config = dict(
    dataset='dashed paths with two dots that lie on the same path or on different ones',
    horizontal_flip=True,
    cond_dim=192,
    fused_qkv=True,
    qk_norm=False,
    beta2=0.99,
    one_sided=False,
)
Rows from block 7, named by matrix and row number. Rows with one number belong to one attention dimension. Each number is 200 + 30 x the weight over its row's rms, rounded and kept within 0 to 999. All counts start at 0. After the name is the row's rms in percent of the matrix's.
# v: attention query, key and value (stacked) (model.blocks.7.attn.qkv.weight, 960x320, the v third), inputs 240-319
# proj: attention output (model.blocks.7.attn.proj.weight, 320x320, transposed), outputs 240-319
v.233,071,219,186,220,248,219,196,171,210,161,258,218,189,272,238,201,222,175,205,211,184,215,231,163,238,202,158,191,226,187,154,169,153,178,201,273,265,184,200,205,247,160,159,180,252,208,140,202,186,190,239,185,233,235,275,205,142,170,178,191,224,226,227,203,223,191,222,186,220,182,162,213,254,193,192,203,183,239,199,221,148
v.234,082,220,220,189,229,194,172,230,221,213,207,203,147,284,207,219,210,219,186,232,184,243,171,230,221,213,242,192,155,211,173,231,189,179,176,102,204,197,192,174,202,189,166,228,177,243,227,184,238,192,167,192,178,176,245,195,297,239,203,220,176,201,197,158,233,216,218,141,209,216,210,223,228,188,243,248,164,184,182,161,194
v.235,076,200,283,202,208,175,239,145,178,191,205,208,233,207,219,229,219,184,187,189,188,231,212,176,214,192,179,206,219,170,164,236,221,231,200,200,212,176,225,218,172,216,218,230,224,180,192,163,173,176,263,183,159,193,182,203,184,246,169,200,197,189,179,185,191,187,165,193,160,151,186,244,194,213,168,208,205,167,165,170,232
v.236,074,225,208,207,179,193,167,236,182,214,235,188,158,216,212,147,186,173,233,202,235,232,197,176,178,213,233,258,202,145,169,248,217,194,220,144,205,205,226,223,228,210,244,240,179,204,190,203,187,200,181,154,216,201,216,183,186,211,157,227,196,241,212,196,233,215,173,247,186,279,226,218,240,227,218,190,141,166,174,181,238
v.237,075,210,152,226,162,143,223,252,201,222,234,181,142,227,188,241,167,206,220,152,232,194,246,167,239,194,179,179,171,228,154,174,196,222,215,155,183,162,172,217,177,200,168,235,192,275,177,210,240,160,208,197,264,176,218,228,207,177,165,229,193,179,222,212,141,178,178,183,228,146,193,211,179,175,197,229,162,186,186,186,224
v.238,076,156,175,212,196,173,177,196,236,165,203,229,246,264,208,216,168,211,197,210,160,168,183,184,165,177,169,181,214,261,221,207,220,233,201,188,183,175,287,203,172,197,214,240,244,160,160,223,202,211,231,231,223,219,226,182,219,186,174,157,157,213,235,187,151,202,201,166,217,193,190,207,183,215,182,194,184,177,276,166,180
v.239,078,200,209,196,172,188,132,227,169,196,162,146,225,163,197,261,233,216,208,236,198,182,148,172,207,226,180,188,263,191,235,204,206,161,221,181,212,232,195,199,215,184,167,175,211,197,197,243,177,222,232,162,241,250,211,165,255,158,205,197,227,204,222,169,194,230,231,267,203,155,244,168,250,209,186,204,192,221,209,203,191
v.240,078,197,191,202,217,196,158,208,194,164,238,176,183,263,177,171,185,154,178,168,183,201,169,245,176,191,186,213,221,222,268,262,235,254,165,186,204,224,202,184,207,222,230,186,188,201,183,244,210,187,248,183,216,213,283,172,222,205,220,199,182,208,217,253,226,184,224,131,195,205,187,215,244,253,273,258,196,245,183,194,266
v.241,079,206,161,192,167,174,176,155,238,182,212,238,228,214,198,199,198,199,179,192,207,188,197,195,224,255,203,214,192,251,164,201,189,221,188,203,299,180,141,199,215,262,182,219,195,218,271,221,191,205,172,166,197,151,219,184,142,187,239,217,258,270,180,165,161,220,205,197,266,193,193,115,196,180,179,172,200,170,223,271,226
v.242,075,227,182,113,224,148,155,184,146,203,229,173,207,165,171,165,191,193,208,182,133,197,198,188,205,186,193,190,190,125,135,223,183,225,183,186,186,238,194,189,212,187,203,212,194,139,213,226,225,177,180,207,230,270,147,211,186,252,193,153,203,186,231,215,206,199,224,197,235,150,224,191,198,231,200,176,185,232,212,229,178
v.243,079,202,239,210,230,225,232,190,221,200,198,259,169,205,203,193,244,223,162,126,197,176,181,195,166,151,241,226,220,195,235,229,221,221,195,210,214,230,125,187,177,267,220,144,225,179,221,247,151,198,168,219,210,203,245,165,227,153,220,234,187,155,185,198,215,285,235,223,205,229,177,184,172,142,156,179,169,214,227,215,182
v.244,072,212,186,236,162,171,179,168,252,211,190,180,196,158,196,211,198,202,237,196,183,212,224,248,234,217,202,195,247,131,186,277,127,157,192,223,247,229,188,217,188,174,201,257,232,166,163,203,149,203,252,223,233,216,203,234,209,189,184,231,204,198,170,181,172,161,205,210,233,188,195,192,221,165,240,214,130,182,226,198,171
v.245,080,205,255,225,165,197,192,140,231,209,179,249,210,210,218,194,195,189,223,196,202,192,182,150,204,155,238,171,215,213,192,178,177,255,171,184,219,185,211,215,188,192,230,172,178,175,156,274,210,162,145,195,223,186,190,198,202,250,139,193,213,248,174,214,174,192,222,184,162,203,198,218,132,185,211,172,255,198,179,165,140
v.246,081,157,172,188,192,197,196,213,211,179,175,215,207,212,193,219,203,223,170,140,198,168,199,246,194,221,174,176,215,158,243,156,234,184,189,233,214,165,179,226,232,222,199,141,225,242,175,158,189,219,162,247,238,220,216,203,180,196,235,238,223,242,195,220,264,182,205,227,151,264,214,195,204,256,220,195,214,209,291,159,211
v.247,077,211,175,203,125,171,196,214,181,198,155,294,201,186,233,210,237,210,198,251,172,209,190,158,195,188,268,204,217,221,203,114,184,196,233,176,218,164,201,233,149,200,214,233,200,201,151,252,166,209,177,173,247,258,192,179,189,210,214,177,200,196,172,212,194,148,222,236,208,198,196,196,176,157,218,208,170,201,167,203,178
v.248,074,217,184,207,152,228,234,225,151,219,185,165,218,210,154,165,184,228,222,223,199,192,188,216,226,218,168,194,187,182,224,173,196,208,154,168,245,170,230,216,162,182,215,232,158,222,233,126,221,201,206,173,157,200,170,177,185,245,220,233,199,196,189,255,176,206,186,222,196,199,203,241,174,227,127,194,177,201,190,124,204
v.249,080,207,193,223,179,168,223,138,175,249,228,142,150,197,187,202,166,208,179,157,197,182,214,233,189,190,266,159,165,175,224,240,222,235,214,227,167,145,237,144,229,215,191,207,175,238,213,208,236,218,174,162,184,234,224,195,235,242,143,232,225,197,217,112,225,194,225,215,181,182,275,187,233,192,187,233,267,210,161,208,194
v.250,075,187,206,183,189,190,241,194,172,232,237,164,210,184,223,260,194,180,205,201,179,212,199,219,251,155,187,179,193,167,173,191,250,225,205,216,221,224,170,162,274,187,190,133,215,189,187,203,193,218,166,175,180,217,119,146,173,196,200,211,161,246,150,168,212,217,191,161,250,166,203,209,209,248,113,114,213,204,188,178,224
v.251,078,271,214,241,210,218,167,175,214,207,222,160,223,151,205,192,182,239,198,169,237,232,166,169,225,151,183,220,239,235,205,156,195,202,188,168,182,180,191,235,170,193,213,197,192,197,182,266,195,178,198,183,295,181,273,155,212,175,195,216,207,253,172,179,199,211,187,182,198,219,226,168,201,160,173,225,204,222,189,259,213
v.252,077,191,242,191,174,201,189,251,181,159,198,237,218,160,241,186,173,216,196,197,190,174,225,228,187,223,190,183,153,211,195,214,169,206,155,144,187,152,200,224,184,144,144,189,182,157,215,208,203,199,244,191,179,214,162,162,209,239,220,239,172,198,176,185,177,194,167,190,245,167,225,215,215,185,240,215,201,220,222,206,182
v.253,077,218,188,144,212,175,223,201,176,212,169,221,164,214,192,203,161,216,234,204,164,178,250,224,259,129,229,217,137,235,136,198,154,257,131,207,213,186,150,196,181,254,262,210,206,211,224,213,177,168,188,193,194,164,190,163,220,213,196,172,224,186,117,207,206,261,167,142,208,210,158,170,182,178,220,225,215,246,201,172,203
v.254,079,208,212,194,211,212,186,218,195,184,179,208,189,191,201,158,182,223,195,182,216,233,213,249,237,167,180,199,271,225,200,172,211,211,190,209,150,207,208,145,187,199,268,166,214,225,172,236,214,222,209,157,203,188,200,140,224,190,213,206,254,215,228,178,173,261,245,218,231,208,231,212,180,143,240,234,135,198,194,167,193
v.255,079,179,151,265,205,184,190,219,156,151,208,212,222,201,234,210,230,224,252,182,239,221,207,185,218,230,187,163,210,212,246,212,169,212,219,203,213,177,204,233,299,181,190,224,207,247,255,235,217,168,132,181,181,225,242,242,178,202,192,240,179,186,189,218,243,166,178,236,256,177,226,272,230,193,219,197,207,211,201,180,170
v.256,118,234,243,154,162,227,238,218,226,185,181,207,214,200,144,122,208,168,180,192,209,238,220,179,170,150,224,263,233,176,151,197,221,213,199,246,206,206,197,199,223,165,228,212,214,198,230,193,108,173,182,268,201,184,110,199,216,204,195,222,171,227,237,207,205,202,174,184,243,175,196,187,130,153,230,188,208,242,214,230,163
v.257,114,214,226,191,155,222,200,214,263,163,218,229,193,237,185,203,196,214,227,189,245,220,224,174,182,195,177,241,209,233,170,224,197,224,222,273,184,190,202,254,219,146,218,194,201,186,206,204,241,221,221,242,219,171,171,191,223,187,172,203,232,181,206,209,283,190,132,147,221,174,169,181,205,161,193,233,181,180,173,160,161
v.258,108,172,154,201,243,198,181,210,247,190,260,194,198,190,189,239,164,262,213,201,196,245,222,202,176,256,205,232,166,203,197,233,167,152,142,185,210,207,240,158,217,201,227,180,213,205,188,166,231,204,209,197,197,202,159,170,185,173,169,274,221,185,247,181,219,220,225,187,173,160,148,200,190,191,205,224,182,217,233,213,214
v.259,112,218,200,165,245,205,185,166,204,165,192,189,195,175,233,227,219,222,188,169,175,200,153,208,235,236,209,183,215,203,241,165,185,220,244,225,190,224,224,152,238,207,212,210,133,245,191,240,134,187,232,212,192,169,218,180,231,197,154,177,160,197,214,194,206,168,177,168,198,201,235,177,199,212,197,177,205,249,166,180,124
v.260,104,189,240,178,216,208,161,238,167,218,193,193,246,206,176,204,206,208,218,239,205,163,217,160,195,178,225,231,168,169,163,168,263,211,134,177,183,207,171,222,202,249,243,189,268,175,223,205,262,194,167,143,255,150,187,220,288,203,198,152,204,210,187,233,157,197,185,178,208,216,201,225,242,183,185,199,198,215,224,204,245
v.261,105,254,199,180,209,209,187,199,286,203,240,213,145,161,173,224,220,176,187,206,197,247,184,180,261,197,212,188,193,175,208,198,185,126,178,239,197,179,213,178,291,186,231,200,185,176,210,138,256,231,161,218,205,217,225,178,228,182,203,229,206,182,181,201,240,195,239,239,217,174,206,245,173,147,206,174,180,189,209,196,202
v.262,113,155,244,205,196,203,226,173,222,258,166,172,191,218,214,154,145,195,196,187,201,216,189,206,203,211,226,175,212,176,213,153,205,286,182,232,207,209,187,185,256,200,224,193,184,187,207,208,206,211,158,199,241,208,219,210,189,212,171,169,175,127,170,194,147,218,227,188,223,282,258,209,291,129,218,210,161,181,248,183,142
v.263,110,205,188,219,227,192,188,116,188,187,201,167,223,185,200,157,161,200,160,222,197,226,212,207,173,229,250,235,231,122,190,155,164,210,181,174,170,218,224,208,186,154,207,184,173,242,165,146,205,218,200,213,128,188,204,172,208,271,182,168,209,146,190,190,176,253,164,128,274,251,183,203,200,257,207,204,147,204,185,211,192
v.264,113,215,161,142,227,212,211,205,172,185,242,206,192,210,172,175,220,229,242,207,240,123,168,126,190,170,207,253,186,246,146,154,159,191,197,180,210,222,205,195,187,169,215,225,168,214,223,186,187,199,180,178,212,173,175,167,156,201,229,166,232,200,217,178,252,249,185,190,216,212,201,238,222,203,238,235,194,175,218,236,155
v.265,105,187,219,218,209,165,203,224,141,208,169,178,190,170,233,216,231,177,184,206,183,230,192,201,241,232,239,134,246,258,225,217,134,246,248,171,214,216,203,202,249,238,133,202,209,175,235,194,196,217,215,224,201,188,243,217,243,119,224,189,202,154,179,173,214,194,142,191,176,170,174,185,208,197,222,183,209,154,271,191,217
v.266,107,173,201,149,214,210,187,155,178,153,133,163,191,234,244,216,181,181,220,170,249,187,178,271,205,160,182,198,202,196,186,199,186,289,229,221,193,191,270,178,263,264,234,170,267,199,206,169,153,241,181,226,174,208,184,236,174,222,216,188,200,254,230,194,177,198,209,192,223,219,173,234,163,238,172,211,153,167,216,214,238
v.267,113,195,163,206,193,249,162,192,226,206,211,206,225,185,154,217,240,200,172,206,193,180,201,253,208,237,216,180,193,204,222,202,220,126,91,172,194,214,186,103,232,220,173,260,187,242,199,245,180,181,174,187,272,163,221,200,209,202,242,194,192,225,206,195,268,206,179,232,247,172,197,240,173,183,196,207,242,225,211,187,228
v.268,109,239,164,234,190,197,181,196,236,256,184,232,179,172,241,232,185,232,180,276,230,247,162,179,219,173,180,156,229,190,214,213,217,114,145,250,163,185,179,188,173,257,164,183,195,200,205,182,222,212,198,180,216,237,202,200,223,209,154,192,137,196,218,203,186,174,169,197,256,181,236,187,185,207,207,228,169,152,198,187,233
v.269,107,195,226,175,198,162,176,210,214,195,215,247,223,189,181,214,147,187,205,209,206,199,254,258,199,235,246,216,161,205,168,151,185,224,178,189,202,252,210,223,237,199,214,262,143,173,153,187,212,150,182,267,224,183,197,184,175,217,173,170,160,162,204,207,203,253,180,200,177,207,205,242,161,191,217,191,201,205,190,162,220
v.270,117,167,221,182,164,207,197,237,182,164,213,229,189,227,142,239,207,221,191,201,178,248,234,263,191,182,213,200,193,203,185,200,195,161,185,189,217,197,187,174,172,175,195,225,202,171,206,200,194,201,215,200,242,233,205,237,197,181,208,163,180,213,206,149,232,152,218,162,220,201,176,187,196,213,178,220,227,197,167,159,228
v.271,109,194,163,232,160,204,217,147,162,138,188,184,217,178,224,231,217,218,174,251,213,189,162,236,273,191,219,178,152,213,264,231,207,237,230,187,193,233,218,196,225,155,237,182,149,214,218,173,160,192,199,201,157,261,176,130,226,191,190,182,201,179,240,181,215,234,154,158,181,176,219,203,187,186,215,170,204,200,226,172,230
v.272,108,191,172,179,183,182,179,180,195,249,199,193,155,170,254,195,135,185,202,208,249,199,203,206,169,193,241,186,224,143,179,242,171,222,206,218,228,202,201,200,214,162,191,170,179,226,193,175,184,269,153,214,206,201,223,229,195,148,217,193,220,169,199,221,205,211,203,175,205,244,204,218,205,215,175,147,184,192,247,185,230
v.273,107,195,147,175,203,254,155,231,184,186,183,191,164,129,261,222,199,219,171,179,260,226,225,196,215,256,168,152,178,202,217,265,226,259,149,205,204,239,204,202,176,167,204,192,183,206,128,191,214,167,265,196,233,172,264,253,188,206,188,216,220,186,209,214,213,188,179,183,245,199,205,144,177,238,192,154,143,218,201,167,216
v.274,105,209,261,189,201,239,207,175,190,166,196,136,230,232,201,217,221,210,160,247,232,149,195,265,220,184,140,221,158,194,164,204,183,168,231,203,253,152,230,174,209,187,205,210,198,259,226,205,184,244,108,193,195,162,203,180,153,211,188,156,223,219,218,214,233,219,159,194,201,213,203,212,202,201,212,217,179,185,161,234,209
proj.233,090,200,260,187,183,189,197,211,183,213,181,174,234,154,196,186,232,216,189,174,189,202,169,231,215,199,251,244,182,208,215,192,240,237,193,190,169,176,165,169,172,245,211,262,137,155,255,232,189,224,155,205,227,198,116,198,217,202,205,181,212,167,196,187,189,225,202,225,210,229,231,142,150,185,169,171,247,200,200,177,241
proj.234,098,170,188,174,188,183,204,180,166,180,224,184,209,164,157,178,220,218,196,184,195,200,193,168,226,184,207,150,214,189,224,184,205,235,213,243,227,230,223,235,248,226,221,155,227,181,184,210,200,272,189,217,185,254,181,228,139,181,235,218,212,174,186,200,208,161,162,190,219,198,186,187,189,234,182,196,206,217,196,194,258
proj.235,092,203,141,198,205,187,152,218,173,215,197,200,202,170,172,183,201,211,193,228,218,188,215,208,203,189,187,212,238,224,219,220,191,184,214,208,188,183,201,153,212,192,228,170,163,224,188,233,229,177,122,205,195,193,224,145,189,97,222,247,179,211,257,225,237,159,182,191,210,259,210,153,211,203,249,196,183,257,218,196,203
proj.236,099,207,187,189,231,204,208,200,178,167,148,174,227,213,189,233,216,192,163,230,155,177,191,224,219,126,213,173,197,194,195,135,226,255,175,261,217,187,143,189,237,205,181,177,247,214,185,198,149,207,189,185,201,218,231,214,195,209,232,227,232,207,100,188,176,187,197,147,259,129,185,196,179,176,185,189,262,209,206,262,201
proj.237,105,169,207,161,181,245,179,200,182,197,225,197,208,144,218,169,204,207,204,174,186,207,177,207,210,201,208,176,197,194,244,226,162,155,191,219,231,192,258,210,199,193,232,161,182,185,197,182,206,249,261,241,178,197,178,139,177,242,256,185,218,176,153,159,238,185,205,205,189,241,157,172,253,247,212,193,244,232,232,199,132
proj.238,098,265,217,200,240,259,163,142,208,260,166,214,172,165,160,175,196,141,188,180,231,204,183,183,199,230,241,192,218,107,207,182,194,198,178,186,254,228,145,193,231,207,172,190,171,232,235,216,202,180,160,182,169,193,243,213,175,217,243,244,181,202,211,245,212,226,207,228,220,177,226,209,209,194,182,223,193,226,159,212,267
proj.239,097,182,212,196,181,212,176,155,217,185,209,231,179,219,189,115,165,159,212,163,210,250,221,197,187,169,221,202,183,201,211,201,179,249,204,238,204,184,205,224,156,211,209,217,167,188,228,133,234,224,189,248,205,141,199,226,143,271,196,196,161,145,198,219,195,162,183,140,239,239,170,216,143,186,194,191,212,182,206,195,194
proj.240,105,210,189,192,161,175,234,194,191,181,193,237,232,146,206,190,211,269,220,204,220,204,189,177,248,184,228,144,180,168,125,146,232,195,218,174,248,194,157,191,225,165,155,228,186,225,215,228,145,200,134,203,205,210,168,218,196,168,205,174,212,208,186,172,157,131,172,251,211,171,201,220,178,129,175,177,181,211,220,186,208
proj.241,099,154,236,266,226,263,194,238,187,218,203,193,182,240,128,196,218,248,202,190,150,207,216,209,209,175,242,166,128,203,188,193,205,219,245,207,140,227,241,211,183,178,186,168,200,200,131,173,198,190,213,227,224,248,173,216,221,215,201,204,178,159,193,215,238,205,206,175,156,194,215,254,196,241,225,241,167,191,198,157,167
proj.242,100,171,203,225,167,254,236,165,276,202,161,188,214,239,198,218,232,223,185,186,217,207,186,247,191,231,177,231,224,205,231,173,222,173,201,196,243,170,215,161,193,209,216,205,215,237,192,189,160,180,236,230,170,165,256,193,231,158,231,260,167,189,196,177,181,213,155,196,229,231,190,199,179,205,191,170,191,174,210,239,228
proj.243,097,216,192,199,214,172,175,206,185,175,197,190,184,253,166,226,153,158,215,229,218,178,246,210,206,217,182,179,183,188,174,178,177,186,206,158,217,199,235,211,184,117,160,266,180,216,206,138,192,213,221,192,173,220,201,187,178,233,217,212,209,233,236,230,200,120,137,172,221,189,240,230,243,241,203,222,183,205,169,220,169
proj.244,096,172,241,166,185,206,236,174,198,168,217,181,191,245,190,184,189,240,225,228,241,170,152,189,192,211,195,246,139,223,188,156,223,229,207,167,186,203,201,216,214,206,219,177,209,197,215,209,277,191,186,194,165,182,159,182,185,198,259,167,157,207,262,239,236,190,172,196,194,197,134,181,217,191,204,186,244,154,196,174,166
proj.245,101,177,172,208,217,226,176,264,210,210,156,196,171,201,193,183,210,166,236,193,168,227,212,209,235,212,193,232,178,206,194,208,221,142,226,198,207,217,173,180,248,193,167,234,215,236,250,139,200,236,173,258,193,187,237,178,172,142,244,240,164,199,238,208,208,223,184,256,236,193,173,205,247,182,170,210,172,192,229,221,243
proj.246,096,237,210,221,210,177,183,206,187,220,211,234,163,165,201,172,188,204,196,185,214,214,176,144,224,210,227,164,203,191,202,250,158,204,234,170,188,211,198,160,159,203,175,277,121,197,231,230,183,175,189,179,163,220,179,209,218,156,208,160,225,150,259,156,173,214,190,194,228,158,224,261,216,157,225,194,194,211,146,205,207
proj.247,093,182,224,243,245,209,205,203,193,193,252,155,210,184,172,183,129,197,195,157,196,163,205,229,225,174,148,211,187,217,203,292,217,165,206,177,159,232,200,188,208,185,198,205,220,221,215,215,191,184,250,221,172,190,197,229,180,161,175,200,181,207,260,203,157,256,223,176,208,238,200,207,216,235,148,241,218,211,201,224,238
proj.248,094,163,231,202,237,201,131,197,237,141,204,202,208,197,201,202,241,155,208,223,221,226,236,148,182,210,205,155,221,200,162,220,182,154,251,190,183,222,207,171,200,177,160,201,199,204,175,258,117,171,189,253,195,202,235,222,237,183,181,186,166,231,184,130,209,223,223,179,226,193,214,197,201,227,285,216,199,216,168,242,222
proj.249,105,185,172,188,202,251,193,204,205,179,150,229,235,178,184,237,245,160,204,229,209,202,202,152,248,204,122,217,247,192,193,216,171,177,200,223,265,248,152,243,148,185,202,230,215,176,208,189,178,194,190,219,201,174,185,189,204,180,229,187,227,211,213,262,202,169,150,186,210,241,112,188,164,184,191,203,186,154,236,179,235
proj.250,093,200,189,201,223,191,177,204,244,165,165,237,189,195,156,163,257,213,205,218,221,231,218,201,120,190,241,248,210,236,205,241,137,174,223,169,159,210,223,252,192,226,149,262,173,194,210,204,207,198,194,238,251,200,246,269,201,213,163,158,223,182,204,207,180,161,208,227,178,255,179,210,190,178,237,235,191,206,210,188,207
proj.251,102,152,199,191,206,150,225,227,209,203,157,222,189,292,238,202,221,182,197,244,160,189,220,246,180,193,186,202,158,204,209,215,206,170,196,193,213,185,195,211,238,213,238,199,188,228,203,178,171,213,160,202,84,185,154,225,157,227,202,199,209,137,217,154,197,194,231,228,227,188,205,213,227,245,161,170,164,190,222,158,201
proj.252,094,228,160,204,227,159,248,192,230,239,213,208,179,220,257,189,241,205,176,213,171,258,175,185,202,170,219,222,248,176,190,199,206,177,246,226,182,277,240,142,220,223,213,193,204,225,195,272,235,215,219,230,227,203,245,211,170,189,207,184,191,214,181,175,226,201,164,223,183,231,152,172,215,240,216,188,215,213,200,189,184
proj.253,099,185,152,262,147,158,185,203,192,206,197,174,210,207,171,193,218,232,172,209,211,229,169,151,190,219,187,144,211,135,190,201,234,179,247,161,186,232,208,187,178,152,125,207,166,171,211,246,191,201,197,202,215,245,184,206,220,191,205,195,180,226,227,214,188,160,231,233,247,209,157,232,256,214,201,161,214,238,205,249,158
proj.254,103,213,172,184,170,173,171,210,219,223,240,149,224,195,193,210,199,187,198,230,220,199,223,191,149,251,203,248,127,197,175,189,234,194,192,232,242,190,198,227,218,183,155,195,193,181,181,179,197,201,174,215,185,221,184,198,172,154,209,233,145,153,176,242,241,121,154,169,203,169,194,200,195,228,178,206,221,198,226,208,212
proj.255,094,157,192,128,261,204,232,158,171,246,174,198,194,211,210,202,222,178,202,206,203,150,219,193,226,149,213,201,200,195,152,174,263,201,180,211,207,189,211,229,139,226,180,211,165,172,172,157,153,267,223,180,194,198,217,149,234,210,201,164,262,173,178,205,169,219,212,185,178,251,169,158,175,189,200,233,186,189,188,221,258
proj.256,111,170,178,240,226,158,125,135,186,161,209,203,159,181,243,240,215,237,240,204,190,181,158,254,221,230,198,137,168,228,230,204,181,175,221,186,215,181,207,216,133,248,160,215,198,204,201,198,265,239,218,129,178,205,271,210,188,199,184,188,228,217,185,182,189,207,238,192,166,257,206,214,256,239,155,222,174,165,224,197,246
proj.257,117,187,162,194,219,192,190,178,169,226,168,180,170,169,212,171,191,166,177,208,159,136,185,211,177,174,220,153,218,179,209,177,192,178,182,133,229,219,214,183,196,232,191,170,193,183,201,211,174,164,214,171,224,195,254,192,178,227,219,202,161,254,191,187,130,172,230,253,186,207,214,222,199,223,182,167,197,207,206,247,231
proj.258,102,201,256,232,138,218,223,208,191,187,163,231,214,193,221,147,215,146,188,198,195,157,174,183,258,146,169,179,222,206,221,183,230,244,261,210,163,178,159,237,178,196,151,216,181,234,212,218,173,182,201,161,188,231,257,236,212,205,216,137,192,233,162,183,185,180,175,230,199,201,199,211,231,222,198,208,242,219,165,215,199
proj.259,105,184,195,204,156,181,195,239,185,245,180,228,248,214,176,162,174,203,200,198,221,193,213,210,195,173,223,192,153,217,189,223,214,152,141,170,241,198,204,212,145,202,175,227,242,173,213,165,251,232,175,177,187,241,187,218,146,200,256,199,261,237,199,183,181,221,188,202,174,202,205,242,212,164,184,221,196,166,221,240,274
proj.260,105,252,195,239,207,198,205,150,192,182,192,211,133,198,207,163,179,198,176,155,213,246,181,228,210,194,217,210,228,245,239,268,171,184,241,201,223,170,234,194,183,164,144,194,148,202,160,182,165,206,182,237,137,263,171,156,144,182,180,239,180,192,223,145,270,191,211,203,206,208,206,182,214,206,226,219,185,180,163,214,164
proj.261,115,155,212,246,176,207,190,165,143,203,168,190,238,218,218,185,184,228,223,209,185,153,206,206,135,226,165,207,184,231,246,234,231,291,235,162,182,199,173,176,106,182,174,189,226,196,239,232,192,198,190,167,166,183,183,215,186,202,225,187,203,226,240,184,169,146,163,225,169,209,216,156,201,257,221,215,204,255,186,176,187
proj.262,110,218,195,184,212,203,182,202,180,160,241,201,177,167,188,229,225,153,209,192,171,196,167,181,206,159,145,211,160,178,182,274,207,153,205,135,213,179,197,218,152,175,193,202,211,228,196,164,179,204,223,190,160,190,194,216,214,175,223,221,256,244,204,185,225,209,162,214,176,157,158,205,99,263,147,195,266,234,132,190,248
proj.263,114,203,205,185,176,196,201,251,185,191,188,229,155,181,193,230,253,180,240,174,182,170,165,151,240,183,139,159,156,252,158,235,226,188,218,223,223,186,173,180,216,206,203,214,192,161,227,248,177,151,171,230,224,227,158,213,214,108,234,221,190,228,206,214,209,173,205,258,156,173,193,203,177,167,191,221,276,201,220,183,184
proj.264,111,192,241,229,198,198,209,206,220,188,190,204,228,160,239,223,182,193,168,164,189,269,217,243,191,242,222,182,221,158,267,227,218,202,224,222,205,183,197,214,194,222,198,171,218,223,162,190,195,203,196,176,199,246,176,194,236,203,151,226,169,202,158,220,170,180,244,221,175,210,225,185,183,200,161,177,170,248,183,177,258
proj.265,110,187,181,155,203,228,206,178,224,215,185,178,197,212,171,193,171,194,216,202,236,164,228,180,174,139,139,232,213,159,200,188,255,194,141,222,204,164,198,222,167,160,243,191,196,244,184,184,190,226,180,176,186,215,163,174,147,269,165,225,200,251,219,258,231,186,239,208,234,188,236,219,189,212,150,224,175,239,158,188,209
proj.266,103,202,192,254,212,159,189,194,194,227,234,210,160,189,206,175,171,194,180,211,149,236,196,175,186,247,211,180,200,215,217,197,218,126,182,181,213,161,155,208,156,148,173,214,145,198,193,234,249,138,223,192,209,214,218,155,223,186,138,213,172,149,137,203,265,197,189,211,167,224,189,165,234,171,227,188,230,198,196,201,167
proj.267,106,220,191,209,225,173,241,211,145,181,194,191,176,163,223,175,189,216,216,162,213,217,165,134,160,145,212,224,198,195,181,204,186,241,303,225,178,207,217,252,190,162,228,149,211,153,187,129,212,229,206,196,159,216,188,197,188,222,185,190,149,180,193,192,171,181,234,193,152,223,203,133,216,202,155,167,178,189,192,197,196
proj.268,109,186,216,152,223,167,193,194,193,158,231,168,237,202,174,178,194,205,234,136,152,179,242,237,174,238,205,264,162,210,199,193,205,257,242,184,242,197,224,187,217,137,258,249,194,183,207,252,177,163,212,223,175,174,179,170,200,209,247,194,236,191,199,215,193,203,220,214,167,212,180,233,216,184,197,161,198,280,197,204,167
proj.269,109,240,132,212,182,215,272,199,192,204,173,145,166,217,201,189,249,231,163,184,200,202,121,156,181,194,152,183,233,213,252,234,186,208,198,222,220,165,152,167,165,178,161,116,248,190,246,220,162,211,206,163,187,174,222,220,201,181,220,204,244,240,161,176,202,132,215,219,221,200,202,190,212,241,217,219,179,175,181,256,154
proj.270,113,219,190,246,237,150,182,193,170,208,217,196,232,194,276,195,189,127,220,194,202,170,173,145,194,209,200,215,177,215,223,175,185,240,191,208,203,188,214,206,233,246,208,201,224,226,176,216,196,216,180,202,179,153,202,170,202,219,194,242,207,166,195,252,167,244,175,201,175,167,238,246,201,207,237,180,174,222,229,215,182
proj.271,109,179,235,181,234,182,202,240,224,257,208,165,180,209,207,149,196,199,242,202,202,224,202,185,161,250,197,242,206,175,160,155,198,197,168,185,199,174,196,196,204,272,182,203,240,197,156,236,205,212,186,188,242,147,235,274,213,181,235,207,168,203,169,197,182,175,228,253,241,216,184,207,253,226,214,220,229,208,195,180,189
proj.272,102,236,225,238,189,183,210,222,217,165,213,192,191,233,155,199,249,162,204,186,183,183,170,200,248,222,178,209,179,250,224,154,207,182,176,174,177,210,193,233,189,213,191,239,219,186,203,212,225,130,240,193,192,176,201,141,192,203,218,225,171,218,196,196,212,185,192,236,227,209,187,201,187,196,210,216,216,181,164,203,156
proj.273,101,205,276,222,201,174,244,169,197,231,228,203,205,253,164,234,187,164,201,216,138,173,177,205,227,141,227,260,199,187,177,150,163,153,244,199,201,191,220,230,241,216,166,208,203,186,246,231,194,220,162,191,175,237,147,130,238,189,232,161,203,191,216,203,183,225,251,226,149,224,184,226,218,211,184,208,248,181,156,245,175
proj.274,110,196,166,186,203,158,180,262,214,226,202,231,189,206,183,189,187,191,202,174,121,243,218,169,192,238,253,196,198,176,217,159,209,245,158,188,144,225,193,191,182,256,191,181,218,149,147,147,212,172,250,220,214,191,210,215,222,196,226,210,189,187,215,179,211,180,228,162,204,168,247,193,196,215,188,179,217,216,252,177,204